python train.py --discriminator_arch="resnet" --dataset="scattered letters and digits in many colours" --train_examples=97500 --image_size=32 --generator_attention=false --generator_upsampling="nearest_conv" --optimizer="normuon" --lr=0.0019 --batch_size=96 --lr_schedule="linear"
Rows from block 3 of the discriminator of a small GAN, named by matrix and row number. Rows with one number belong to one channel. Each number is 128 + 24 x the weight over its row's rms, rounded and kept within 0 to 255. All counts start at 0. Numbers have three digits each. After the name is the row's rms in percent of the matrix's.
After each channel's rows are labels from the 100 images, of 14976, where the channel reaches its highest value: "patch colour" is the nearest of a few named colours to the mean colour under the peak. Only what is clearly more common there than usual is listed. The data: scattered letters and digits in many colours. In brackets: how many of the 100, against the usual share in percent.
# convs0: first 3x3 conv (discriminator.blocks.3.convs.0.weight, 128x128x3x3, each kernel summed), inputs 0-127
# convs1: second 3x3 conv (discriminator.blocks.3.convs.1.weight, 128x128x3x3, transposed, each kernel summed), outputs 0-127

convs0.81 050:137098109119097129118158127087116051115102158116138124106134107109129157120136131117109148083109129131155109149150169150184123117131117148155116131139101136131109119106072143145133134120067131093110158131139151097145139136170146126091142173159140117136134157130131094100079111112092102120160112102122163154130129118122100145137167140095104159160138095113133135123116063104137130141135
convs1.81 076:110169136110135134150097100109102142155108090164134131128137164123104097106103138171100152123178102136114152141147073176104156157101153117141144069141140124107145115151106103133143100115134132092108143139141122128132103148094088178099143146136115093149156136143144134084141129121122150165157140164115133161103126120157156128168112110135128100134132087120163178137124109116141095138162
patch colour: black (63 vs 36.5); brown (32 vs 11.7)

convs0.87 044:120126157118140159137147114145165134121136086112158126111153112112131149160120162121136124129131105097149123094075100086130118182109132120087150121119097152125103084120130098154115137062156158119108158133136148131154121114120096136188147110145168091166118147152099115126135179163119144117112161092133157158094139164141119127137144099127162109116132151099136156107129110163154095135109
convs1.87 067:112116148149112133126069111099199156126080145101124132097104100150105159158086095132119142136129108117133162133116160099108122095178092102137121117122094106139126112092108157137151099134121130114104137169179119126118114164140117120140146163166139108162147125103151126100155116113100152123141132100115146117141185116095093128126156154081135124116160154072119120138116129115143131123144
patch colour: grey (56 vs 3.3)

convs0.3 080:131102142129118099124089161080151147138132118123112091112231096127124105145070136110139110101110147137143137150158115157126128108104133136103132106112130101110176141122131101117083118123115095147104155119082143102122149110109129100138111103134101115202150134115107099122151141135095088110145108140137103132138111113135134125119110138122102136128132115137113146095089098071103111140103
convs1.3 128:123166127158116092137119105116121167115138138057104102132102128147088121167137111124168127148108108107137146118125119138118117089111152127046085134135152142146167122083102113122152129120120131127126148128120130115157159166092103147138134116143148116156102099136133130128179141100128129099177100110147115135164168085110083137118106112128147163111151145135126121091185132147121103135140
patch colour: orange (40 vs 0.1); yellow (29 vs 0)

convs0.40 092:141123128119137145127131104109130137123136102125116154123096121124157110127141130165108162106129151162214090076143129133134114101131127109116094122129108100107161121137111129063114123087128057100138125113153122087119147107129093132164136129162094146122144142118109119165096110097092143075139122144110135131110144132123108097086143131095139130144101118116139148069106085100113120160136
convs1.40 082:134127106118137125150070184159142129135133064135142139164139126132122101154169093125182095182140174107140136137164136151130120136194156096132112088150144140102147129122131121097130116142116161157136122098130149160134137096133154124167110112118104131111114160143122159132141077110139149144134140112115136127120125099110170101126150143141087198108135126149143150105140132126149128107151
patch colour: orange (38 vs 0.1); brown (38 vs 11.7)

convs0.10 070:103083103120087150160130120125160086180094151118129120123133111154132134146113193121129140138089147131135124101118121129118118120100105160145108150114122095131146093161143120104188129147116126105144156109081109108103116082164110143093140095132110145146131165127118106133146180136147076149113141094125101135150131128081122108132057124134099134127145103151136113130137150110132108092155
convs1.10 085:119171182087138124104096182116101127097111104173124117077089084096146121148137171114126134119141151135116170125096120156124106124067158131121130107100173173120100113169152135132137139157116130138141143135095113133113131136120152141116169104103096162109072119119147141127130112173146136119188108121148122125132105112153100140136132097119133153119145115160130133131158160143143111144123
patch colour: green (47 vs 1.1)

convs0.24 123:121108119138124115106117152131118129146125070144130140093150087127126117150106138133141131162109117152184108158159131127136142111112151092147132137134139150095113091152127096134096162113150124147130132151065156140126126131087094098120132151098114133197160099113087112126142152116105104107152109127133181128086115089132095136077131108110138126109092126167120155129104096100105137137180
convs1.24 132:117129109129142121149137116133118131116117140155132138139109130150130155134165141053149134136106141153107144134115125117136104117199137143065110137119122111135161130105131145141147103129157115145134135145106120114108141118139132135127141132101111115142101103128144162124172083111141129117188109134155097090109153075126119130132140127160103249109150166125130153149154141116132146153141
patch colour: brown (49 vs 11.7); red (25 vs 0.2)

convs0.49 134:116153102124138125148139124123117089137089109141101112142107175147119143137119143138125139089128118098097145141139169136122109166090146103093136128123163115140119153117128094099173145117118134128128161089077108108133092144113138150128127143126155095071120148109098132119118132153124138136148197133125075123137132143083144129126148145151124133179096130138082091128149119063174102092114
convs1.49 106:118196115131142161120140076131151127131088119169123135130161064099190140111164145125125119140137109111155133189122082116145133119062098122148143113146107136132136146159115129105087096132137130107121123100121134112102122090131174115145116136146118162146136141118135112119111152177127119113126139139123096116143076158123128143131159116136135092149136126144157118156108104131085091095114
patch colour: black (86 vs 36.5)

convs0.35 045:136100142118122090160120132137111110143128132083129107178195116130167137133088107140124158112134108110161148137145108124113135078107128159159145122105150173126120136146156116156124125143153121163109124138097114110121101133142150118101111158150118155083116093125164124125133153133143152084120144111076139131141140127154118061128123167111062119144124127172119166142121082134143167140114
convs1.35 107:105075130148142081118128174123143118139112105138120140112128174181123156150139133061087136113144139135110199148106138133141108130143153135086134116146137121120097117081096080140139118139146119086129145136109141133132123136141129131135102175131133119142118153138142137125156122132112117124140098113137157141130150056103151117100111132149066155100140165135115135092186109136123147115149
patch colour: brown (44 vs 11.7); orange (32 vs 0.1)

convs0.107 156:148124125168112132111132137127119135091121179097135104103204133123128119115145148133139099107127110102154142128155163137122147135104098128159142113107124127073155126134116113073157124142116101121120105118077131103142131118098101118131122082119105066114175116070092145130125107101108132085136117138133112132122133132120195125128103119089100144142079125134086131169117136132138122122163
convs1.107 105:142108121136096136152159120116159126110142162080151135134130135105136148140113137125212086166115136144119143119132088133145133147169151111066096163137155111125185151107122133115155112148108131130105123095150112105136127137134136153140105100141167143125042131116118145136103117092148113101156170131115155140142095095147084134099110148136129149121160128145122129121148146148112086129124
patch colour: brown (74 vs 11.7)

convs0.55 052:126134114128162152121104064165153094122147119151095115161155164148079189150111112137090114147120139082101097106177099110116141134143117132105093162116130103127133130156112113128115093116155137114124107173172107139163117128097181156089114142121121154180136124116154143098139138140161095094103123111153133132111114115084127155131117130120161158135147104129150138152135125133142105150137
convs1.55 106:140090124106127087091139090156108139124163114133113081167134136145100148129126142157107141138137151138126099104129171084124087131148115139141121172140133115110090112175117144103085116128110135129125153137184147141128107098151117111132121181155107117069161120110124147139116124110109146159088082128115127079138150155122196154135115157124125134129091081133141131110119092133127112139126
patch colour: black (61 vs 36.5); brown (33 vs 11.7)

convs0.7 108:092090126138109119139152154137129121141161082104112076117073109155085115126135124097152129150130152120117148125054153155104127116148125106119096106097152092110096099125145166163104162133126154123133128154173146127124133091125113146131137117138129147164167113105137158113142129104135104146108091155135116147115086144161104123160096160174072131100109122125159109096114139139128121147109
convs1.7 116:130110125140117117088142093123121139151138145128110080132147155111099121121099167150149118123130130101157033083146143079131116106211137129106139142124115123143115126148140202122138106109115125112143141151191148135069125093127143124135135148108121143119116125129080139112110134101134134120110121109146134100119153130154177107135138130075128120120113089130135117124150144113130117151131
patch colour: pink (45 vs 19.7); grey (38 vs 3.3)

convs0.61 100:124139117093134151112126126100160115118129122137101086098107169165180157122155096107129128152119116107121118129087131166128114141126131149107125145195125120131105095142164136174125135136160124137139130114141123166126094156141115137121163149122175150088125170187118111120096148116123088160140124131144136154116150106165120113123090124129110121113196126102105163147153145128134120191146
convs1.61 079:102102124106123134078133185152148111140146107150100115152140099101131119076096118134135147092095141145105125123131083065121103197130142145147131115132126122156105129187139160117128086157111130138115102076122122158112126115132127133133096160103126135132139107089160123097096122192140136146100082099133176102143139098106120129108125142143101116128111128125125114137128155120154147148107
patch colour: black (74 vs 36.5)

convs0.108 181:120099150153121123120126169129127141109149098112128173146179099123104125135116101101125123098117120144168121135167129100137127133147105096155142132117125104131165122147118123112104123104135088129116125115078134136124161128113121114135121140117066165191126078086086125136171135124118125108190114103170151123142115089136091143107139117066146149117103130125088137113106120115127150155180
convs1.108 135:112130126129127103143132094126133139103120159142134187139094138128097126156141137062101094123127116138103135122122114150163107106123142130042137127146120124163171145077104111124166126127162123111092111116098105128103133127118111120128112117139155130164116119144143143131200109131147130146211130136119109124123162091128135144112150131134131175111173132132148115088142152116131172139138
patch colour: brown (41 vs 11.7)

convs0.92 199:108118134102120120132120143105118130144122132127137142118038112134085147164128069130130152140120126153108114119057099135136109113145160115123103152142154134155125133120124163091131127134134154125131135146190116125110126102134123144136117190137141125119083122157142154141117146128134149165121132134158164126104112116146052121147176124104124120094139113071161129108135121098097127112093
convs1.92 128:140108129115128095086141126129136129167142148163142154151143133120114120077133136163105114129160148114119084087145142048141123116207096118149118126090084138139112168159134163128158087137161107152115124151146112116116123107123169138135092168113143140100189108124104125128138114098141118163110107095117132104142159132152180124148148126114133130109127096140146154143119142118131138131141
patch colour: pink (41 vs 19.7); grey (36 vs 3.3)

convs0.114 112:166126126095116121130151121109131109128082090126123137131091151158128149148088091107163144125152133138124115125071173141155103089118119118091120132116171142146166124105099117119106154131103123137132138111123137107116142128144166133157154112121093108089126160122123155095092126136120114112136146117172096127104114096132125131104134128144138111102111131080159108107135115057141083064073
convs1.114 102:136187115134137138168150078145151093095107164111137141151164131106114135126156166157151094117124132122150139155130116091093158082119119101148155112137117109167148145161097153115133071076130128119132117121163066113105150077134160107097108117125129137145150139146099116143100119117123153134153164144114117126145130186140150133141166123140127094122154116155132149122109129134113083113141
patch colour: black (89 vs 36.5)

convs0.123 074:109146078107102158157120133089102139131147122101134083128141146126087089140112151120145087134097126148155131167127115165158158144125085102135145101120113118120068130143119122119122140111145153143120105120128130153116113122122103182137100155139156070141160127128114093083134115134117137163128105086128138120130118136090154152177112101132150126112145161175081127115139152090102121111177
convs1.123 102:160114132121172108105132140120110128133142073081120094118129077151136140166137113101132130131179142090156095139117081117119077139091175125092123156120152127135080129127126147139114100125135140142127148105106143121114138148112101114132142122144102126077045107138120145122145127119131128163097098111124109139139168134148123137137114131119134129140085087123123118116132119072175093165123
patch colour: green (58 vs 1.1)

convs0.51 149:109133099082125122106100115120106140120149086111140115123097094134149123110113170125127071130117142112165123168083147124122091108121117074134109133118067129141123111138149101127105096121110086122102139152118141094131115122110090121133118109110096191124174134121118120103164096096116165106132071133108115120115131110130126105136097131156111110073144149149120168113127104103125113172102
convs1.51 122:138136141115073130133132178125162142131178112105134081137161174118089127182104154143179111106105100115142120051130125136163147105169122141076136135118199106161136135114123154107162162139113126131156131103152120121116131135126119138127131092151155105152087100149127094127153133112136122105102136131117116119125182122129137132083117113135109142120108135120122144095165143143133131136117
patch colour: brown (31 vs 11.7)

convs0.119 043:139142104147129118088107113146109140112101124146106122137120051159108130113136101198090147127127120165139147158133160150141155115103118117140134133116150134113142110108124143102149127122108106132086102121149081125168123128122127113178088131146137132107131146165124138073122120082128157119114150111149096145116138126115158120103120071170106117209155122146093130106123154110115130105122
convs1.119 084:138088114150139156139130128090127114124107134106132149125107122132136109110118138142136154153131149107134136146120122132069151178095086161147129193153125116100093111093130111167144140103114149165102162157143141160103128137152089127135147106105096125149136125110121092140134119133118124136092174131116123074097132227102091113150120146120108117156148117114103128155088115123133122095133
patch colour: green (65 vs 1.1)

convs0.25 060:092099106120103154118131145130133135091149125130128141124137075149130127158118084126097131158117121116141179171127129092150137089120151124130119111139119152150111091134093093128124148160155176126120120127119110145145182124117162139152136117088108058105122126127109126088144154135080095161098137104137123155120142103097134154158159145099132092116134127113124156109125091070083102148123
convs1.25 080:133176090139155106143115096133145119157147139131101143156154123102066135136141148138102148164134127180104142096111137091124158158164141158130164126092175159168125120182123191123165101119100117090118128115136107129126097147137133162135172172105123117151170132102103140119134100129137123117116119177101153161130133122146159163125114131127131153134184127141130123125132152139119129151125
patch colour: black (87 vs 36.5)

convs0.96 069:113058126192130127123139148172124133118143166146130121093108118147142118122164142163110114112107115113128110116128142133137093117078148154162140161160123137115125186113140087179115128145144116109125122136106085108107093095113119129082088133123127139119137169156140132130113163167139118133194131142148129168167126117163104136122126132157122154132151150161132138112162094161144119140105
convs1.96 089:156131151109120152137142142139130114117132146210131184083117135117113154116105104146097160071121147105108117095137125139119117179134152107184161117116088139116096118074102116104089108156110140129133113088122146135150156111055156131116109163140117139136139113114137121149118118127128138143157101094079134121110125133125102137106098144136128114149171135109140141126092106163114117137146
patch colour: brown (54 vs 11.7)

convs0.80 140:144122098106116108128108106139146138117159104145115092138046103144134094098140083105154118155124120133131145142076105121118127147137103118121139140111119156111088093119134163161089104123113123098134104133186144169118150117138099138144130170126106174119137124114184085139130132113091113142085103130074145141102122131122087138117131122155127122111158131119170112109140134163090116138092
convs1.80 099:144111160139081115121145100121107147123143144129150131156161151147116131142098134158150146102091132145156057069152125102118142117214130114090136149119148140129103149111141195116149116106114134111145137189180107144145129102097135135131114129096121124142118129131081101105153119118138150146151119145139146108125124178138154128127135118105144139135112085159129151127135147075133136125116
patch colour: grey (47 vs 3.3)